{
  "dataset": "synthesised imitations of 52 everyday sounds, one a clip",
  "train_examples": 39062,
  "hop_length": 160,
  "input": "mfcc",
  "widths": [384],
  "beta1": 0.9,
  "warmup_steps": 560
}
Rows from block 5 of a small self-supervised audio encoder (BEST-RQ), named by matrix and row number. Each number is 200 + 30 x the weight over its row's rms, rounded and kept within 0 to 999. All counts start at 0.
After each channel's rows are labels from the 100 clips, of 14848, where the channel reaches its highest value: "responds to" is what is common among them. Only what is clearly more common there than usual is listed. The data: synthesised imitations of 52 everyday sounds, one a clip. In brackets: how many of the 100.
# c30: last pointwise conv (model.blocks.5.c3.0.weight, 384x384x1), inputs 154-230

c30.240,209,155,241,125,233,213,207,170,195,193,200,209,218,213,142,181,214,187,269,248,178,187,229,256,182,173,161,152,188,170,204,183,176,193,156,240,182,167,188,253,201,203,202,239,159,209,147,231,217,205,252,224,232,178,211,207,225,202,192,235,213,267,176,267,287,215,238,179,213,203,158,165,186,193,246,243,210
responds to: signals (35); siren (32); meowing (31)

c30.94,224,258,193,199,190,188,214,215,194,207,180,232,224,196,161,270,160,170,163,241,117,201,235,231,216,179,185,263,223,189,202,198,182,189,190,130,224,179,226,238,199,182,189,232,207,216,166,206,179,255,213,170,229,181,197,253,204,213,248,196,174,217,221,167,198,203,183,185,238,187,165,144,122,187,222,199,231
responds to: rumble (32); laser zap (28)

c30.134,198,233,227,212,211,243,188,212,237,182,212,236,216,180,248,212,235,198,263,194,146,170,146,160,220,199,173,202,204,216,164,163,171,190,195,244,233,197,202,194,212,184,210,206,146,220,204,198,137,237,194,185,242,219,289,208,224,159,171,201,184,222,194,200,241,140,189,193,200,201,219,169,240,199,204,259,165
responds to: pink noise (35); muffled (low-pass) (29)

c30.137,183,282,205,204,201,185,230,175,161,192,200,201,184,217,142,149,234,143,185,207,179,240,171,209,217,181,240,224,194,162,258,204,191,160,203,233,170,186,196,187,187,182,233,204,253,269,219,228,198,172,180,167,217,240,191,249,170,146,235,173,178,151,271,194,177,220,201,268,184,245,250,207,203,189,185,170,180
responds to: animals (49); meowing (31); siren (25)

c30.316,175,173,185,197,169,245,195,239,198,186,188,207,251,221,157,187,263,216,223,196,188,223,196,223,212,210,206,188,244,225,230,210,170,189,196,228,217,185,249,196,256,199,231,227,169,243,241,200,251,207,167,201,175,166,230,237,177,248,167,253,174,166,189,128,197,164,175,224,140,158,167,170,215,117,239,226,180
responds to: animals (44)

c30.232,195,248,143,231,214,195,198,162,193,148,173,196,185,161,216,246,194,158,167,183,196,203,158,234,216,198,196,169,201,157,172,159,217,203,219,174,192,228,177,187,169,280,183,208,191,222,259,169,211,137,203,187,259,155,222,222,207,217,241,163,189,241,174,208,252,207,233,218,181,172,178,171,196,243,250,171,166
responds to: pink noise (34); nature (32)

c30.233,240,193,167,204,152,149,183,163,192,216,151,212,188,191,166,244,219,173,201,203,173,192,201,200,203,188,212,173,173,208,218,207,188,264,238,186,225,250,186,157,163,243,277,197,219,173,147,231,216,163,199,195,196,150,203,212,223,174,164,164,215,229,123,235,200,197,201,192,227,208,199,227,294,241,224,179,218
responds to: pink noise (38); white noise (30)

c30.346,161,183,241,222,172,223,217,190,214,207,175,198,201,185,230,171,185,145,223,199,227,209,177,192,217,200,222,192,246,204,152,139,188,158,172,254,139,218,262,150,188,218,218,221,220,184,166,167,187,235,176,184,189,180,235,224,193,165,201,205,210,200,181,189,248,166,209,180,238,219,196,243,230,156,164,125,214
responds to: people (49); crying baby (48)

c30.314,233,191,204,192,213,171,170,217,205,174,215,193,174,198,158,155,131,170,263,173,179,157,191,231,219,234,177,179,192,193,207,207,224,212,214,222,201,172,176,199,222,177,180,180,204,194,176,177,179,233,202,206,148,250,186,201,134,131,224,228,198,207,191,200,223,168,190,243,223,226,239,226,195,157,210,213,223
responds to: household (39)

c30.202,235,176,182,213,155,185,176,220,208,192,214,207,250,223,212,221,218,180,212,223,194,183,187,172,221,257,173,177,240,223,208,235,256,188,200,175,144,205,238,208,163,216,223,206,178,187,191,246,193,284,210,173,170,235,170,167,236,206,207,208,204,196,150,171,222,180,208,160,199,194,226,174,231,181,199,228,186
responds to: animals (44); meowing (35)

c30.20,216,221,220,184,153,179,210,209,213,200,131,278,153,158,236,158,163,217,235,198,210,210,177,240,217,185,246,215,156,179,205,211,232,229,212,180,216,200,203,193,230,181,181,181,206,197,173,195,139,221,141,231,190,175,254,247,173,244,206,224,185,212,184,163,200,203,238,166,195,199,196,203,156,200,162,187,196
responds to: pink noise (45); nature (40)

c30.163,162,280,189,195,222,228,211,195,164,189,195,155,238,191,236,205,157,187,193,212,206,169,183,158,214,177,146,178,192,214,198,161,169,158,128,161,225,209,239,192,230,239,237,193,210,163,187,206,180,257,172,196,202,192,171,213,228,190,208,180,237,209,212,171,218,254,189,149,196,165,240,222,183,155,240,226,244
responds to: animals (35); mooing (26)

c30.190,226,193,228,198,168,230,170,240,226,178,266,172,155,238,268,188,249,187,203,207,209,162,225,229,197,169,153,190,208,193,178,205,174,201,251,140,158,229,199,156,183,143,196,215,249,224,182,195,199,198,170,189,195,216,258,193,178,209,229,173,213,293,180,186,204,210,200,281,191,194,265,159,200,215,204,144,180
responds to: signals (53); siren (43)

c30.310,170,222,234,213,177,241,181,215,186,203,214,168,242,226,205,156,177,184,290,197,206,205,191,225,190,204,172,201,203,180,176,172,174,188,209,263,177,225,280,240,210,119,231,233,179,204,204,216,159,233,177,182,206,194,202,191,155,167,197,240,217,227,189,226,214,228,202,196,157,177,202,230,201,172,227,207,175
responds to: animals (76); mooing (48)

c30.161,184,169,166,199,209,211,141,193,235,189,177,218,257,153,230,195,192,185,182,223,142,216,181,227,159,233,235,243,206,179,182,256,154,248,221,189,263,243,189,236,251,186,171,226,198,189,200,230,213,192,142,208,157,210,198,196,128,158,207,219,174,251,249,201,201,203,258,223,258,178,202,192,202,246,244,142,197
responds to: rumble (55)

c30.320,114,231,241,194,215,228,157,184,279,238,175,220,169,192,256,208,208,226,224,240,225,226,216,185,177,201,214,213,177,212,195,184,205,225,259,133,220,273,293,228,216,195,242,211,193,189,185,222,172,222,185,200,183,163,231,208,142,221,202,185,161,215,211,247,194,172,223,162,145,156,209,230,221,251,222,170,169
responds to: animals (37)

c30.317,188,162,182,153,165,166,147,216,182,203,177,166,196,165,190,164,167,205,269,229,222,221,250,226,161,178,238,150,207,188,225,204,183,171,197,301,222,189,167,273,161,226,171,247,259,221,214,242,212,182,159,194,182,220,217,160,196,249,154,168,190,212,195,264,224,148,156,172,229,266,201,241,186,256,227,207,172
responds to: nature (43); wind (33)

c30.351,166,197,211,204,188,164,163,204,174,144,195,145,183,250,228,211,175,169,188,231,239,191,150,185,198,174,194,220,196,192,217,209,185,260,147,212,198,198,170,187,243,185,202,226,167,204,233,212,213,234,182,172,185,241,243,245,173,207,147,198,170,220,237,183,176,198,188,146,247,193,214,161,214,204,165,163,156
responds to: people (37)

c30.158,213,215,193,147,191,172,110,203,186,198,190,185,205,220,203,225,160,161,222,228,206,194,201,217,145,233,154,168,179,198,207,176,209,188,182,224,159,205,202,208,182,217,151,188,217,197,219,209,182,169,239,185,154,256,177,220,204,184,157,281,202,231,233,207,265,206,203,230,185,196,203,159,272,253,196,231,181
responds to: mains hum (31)

c30.318,206,140,207,190,231,144,222,124,259,198,217,179,207,161,210,218,216,167,209,224,204,127,183,245,229,215,227,198,196,158,163,218,241,259,188,277,212,235,234,181,202,197,212,189,205,216,205,160,185,215,205,245,213,170,171,204,179,210,177,270,211,171,190,252,238,197,204,190,173,233,182,230,171,209,239,213,217
responds to: household (39)

c30.201,199,200,206,139,245,155,280,183,217,227,146,214,187,203,234,207,162,235,223,201,187,172,221,212,194,154,198,204,235,143,188,184,200,199,251,154,169,182,245,207,161,171,202,212,220,179,214,262,230,203,256,170,257,226,165,185,198,226,231,170,233,159,234,167,216,152,186,190,161,155,201,287,252,150,246,214,184
responds to: household (39)

c30.360,241,216,207,181,228,191,225,189,236,233,259,161,227,156,202,157,268,274,232,182,173,214,264,221,161,169,166,182,193,199,227,203,201,198,217,188,204,174,139,171,175,207,227,184,216,178,180,237,227,210,239,179,145,238,201,173,165,231,199,195,207,202,217,233,275,139,218,230,203,228,148,147,212,204,194,230,214
responds to: people (37); crying baby (27)

c30.141,184,250,164,199,147,176,237,182,231,165,226,212,200,209,179,169,171,194,187,191,191,170,200,144,171,227,210,172,212,170,157,199,184,295,262,182,198,190,288,209,208,190,214,212,158,162,249,172,190,173,241,173,187,179,184,254,198,185,224,156,228,186,188,201,239,232,227,224,213,209,227,198,180,143,209,180,211
responds to: signals (43); siren (37)

c30.114,204,221,195,220,239,189,166,174,226,207,171,211,174,239,181,181,215,201,189,236,143,204,157,192,237,178,235,254,265,198,225,148,197,210,276,167,144,190,204,211,162,152,170,187,238,146,210,191,230,199,174,235,181,214,235,140,205,186,250,170,182,206,193,211,194,214,187,163,151,206,155,253,160,236,142,201,214
responds to: household (39); animals (38); meowing (26)

c30.160,233,178,243,202,179,176,220,224,261,171,208,244,193,194,203,206,137,190,218,175,199,230,131,221,198,166,169,151,155,195,190,179,192,161,172,237,212,190,210,231,199,238,212,250,264,246,212,148,198,167,225,220,207,214,218,157,196,166,212,194,201,212,189,264,222,197,228,231,191,209,220,236,203,239,220,173,157
responds to: people (36); laughter (27)

c30.324,277,244,236,240,208,221,177,165,206,198,272,228,132,171,168,207,196,216,159,225,186,161,204,205,204,130,221,222,251,215,182,195,217,185,182,235,161,195,199,172,154,262,187,161,227,168,170,217,201,179,191,202,221,214,191,208,213,250,150,214,207,242,164,162,227,171,205,175,234,135,207,190,192,159,171,176,171
responds to: pink noise (31)

c30.180,200,163,255,219,165,179,120,212,213,175,276,238,216,182,223,203,234,166,191,158,219,233,194,161,272,206,221,232,189,198,198,229,188,254,148,185,156,186,138,149,176,224,188,191,209,199,186,126,162,184,157,215,181,174,243,217,177,243,202,250,203,133,199,233,153,195,156,186,191,242,194,231,196,262,246,169,207
responds to: nature (32); wind (29)

c30.286,185,230,165,162,201,187,177,169,183,152,188,206,199,195,148,205,178,189,159,200,243,200,162,169,201,216,194,199,198,252,222,245,179,201,227,195,166,157,217,203,189,194,196,200,174,182,175,195,203,193,205,235,246,156,220,195,184,192,161,231,224,227,191,165,215,212,222,186,223,238,211,201,158,285,228,242,194
responds to: household (40)

c30.369,170,219,150,186,164,159,159,158,163,169,196,195,215,204,170,152,153,245,191,200,195,199,228,197,220,203,193,198,156,210,215,133,191,216,221,240,190,197,241,188,200,140,178,242,195,215,236,205,171,210,198,164,202,210,255,223,180,206,181,244,197,167,187,180,189,219,213,196,179,190,176,165,213,199,203,206,249
responds to: people (37)

c30.193,233,213,212,177,179,175,201,221,239,136,211,202,257,246,155,184,209,216,205,232,237,218,176,193,166,194,175,193,198,184,208,249,193,265,230,209,239,151,197,198,170,163,195,212,256,224,164,184,171,208,194,224,195,229,210,211,251,175,255,119,182,222,166,182,185,188,175,196,216,263,177,245,213,227,170,181,176
responds to: pink noise (33); white noise (31)

c30.31,160,225,197,190,220,247,216,266,146,171,184,155,140,180,178,266,213,186,187,151,209,218,198,198,199,173,192,162,175,219,161,174,268,195,156,254,219,192,213,194,212,179,200,169,218,167,216,204,171,253,260,262,206,213,180,216,192,213,204,226,186,219,152,164,138,189,218,222,200,233,210,265,164,192,159,164,199
responds to: animals (92); fly buzzing (72)

c30.183,194,180,179,168,208,218,178,196,175,204,184,266,253,189,156,153,147,229,147,224,200,156,174,211,191,231,196,215,220,238,264,255,117,218,217,240,171,201,229,180,162,182,237,144,153,177,199,199,162,212,211,192,207,174,189,186,209,208,168,189,206,205,184,170,281,219,201,199,200,196,185,249,200,183,168,166,159
responds to: mains hum (77)

c30.340,184,208,153,192,224,188,181,173,178,181,196,185,224,209,247,239,196,174,200,209,147,245,216,222,188,227,168,201,213,192,186,166,214,213,183,274,171,169,202,186,181,252,166,211,210,126,230,158,201,211,186,218,167,204,159,274,175,166,223,184,200,231,237,171,167,192,237,159,199,198,172,197,175,169,158,179,168
responds to: people (44); crying baby (43)

c30.367,156,263,189,203,195,265,195,186,173,183,217,250,183,261,165,245,161,258,188,206,173,160,171,191,197,206,124,162,215,203,196,179,216,237,221,266,222,158,169,193,210,196,209,178,210,202,203,209,225,223,197,225,280,191,148,215,240,174,157,203,230,218,232,227,186,222,150,227,166,207,192,217,154,123,243,181,184
responds to: pink noise (38); white noise (37); group: nature (35)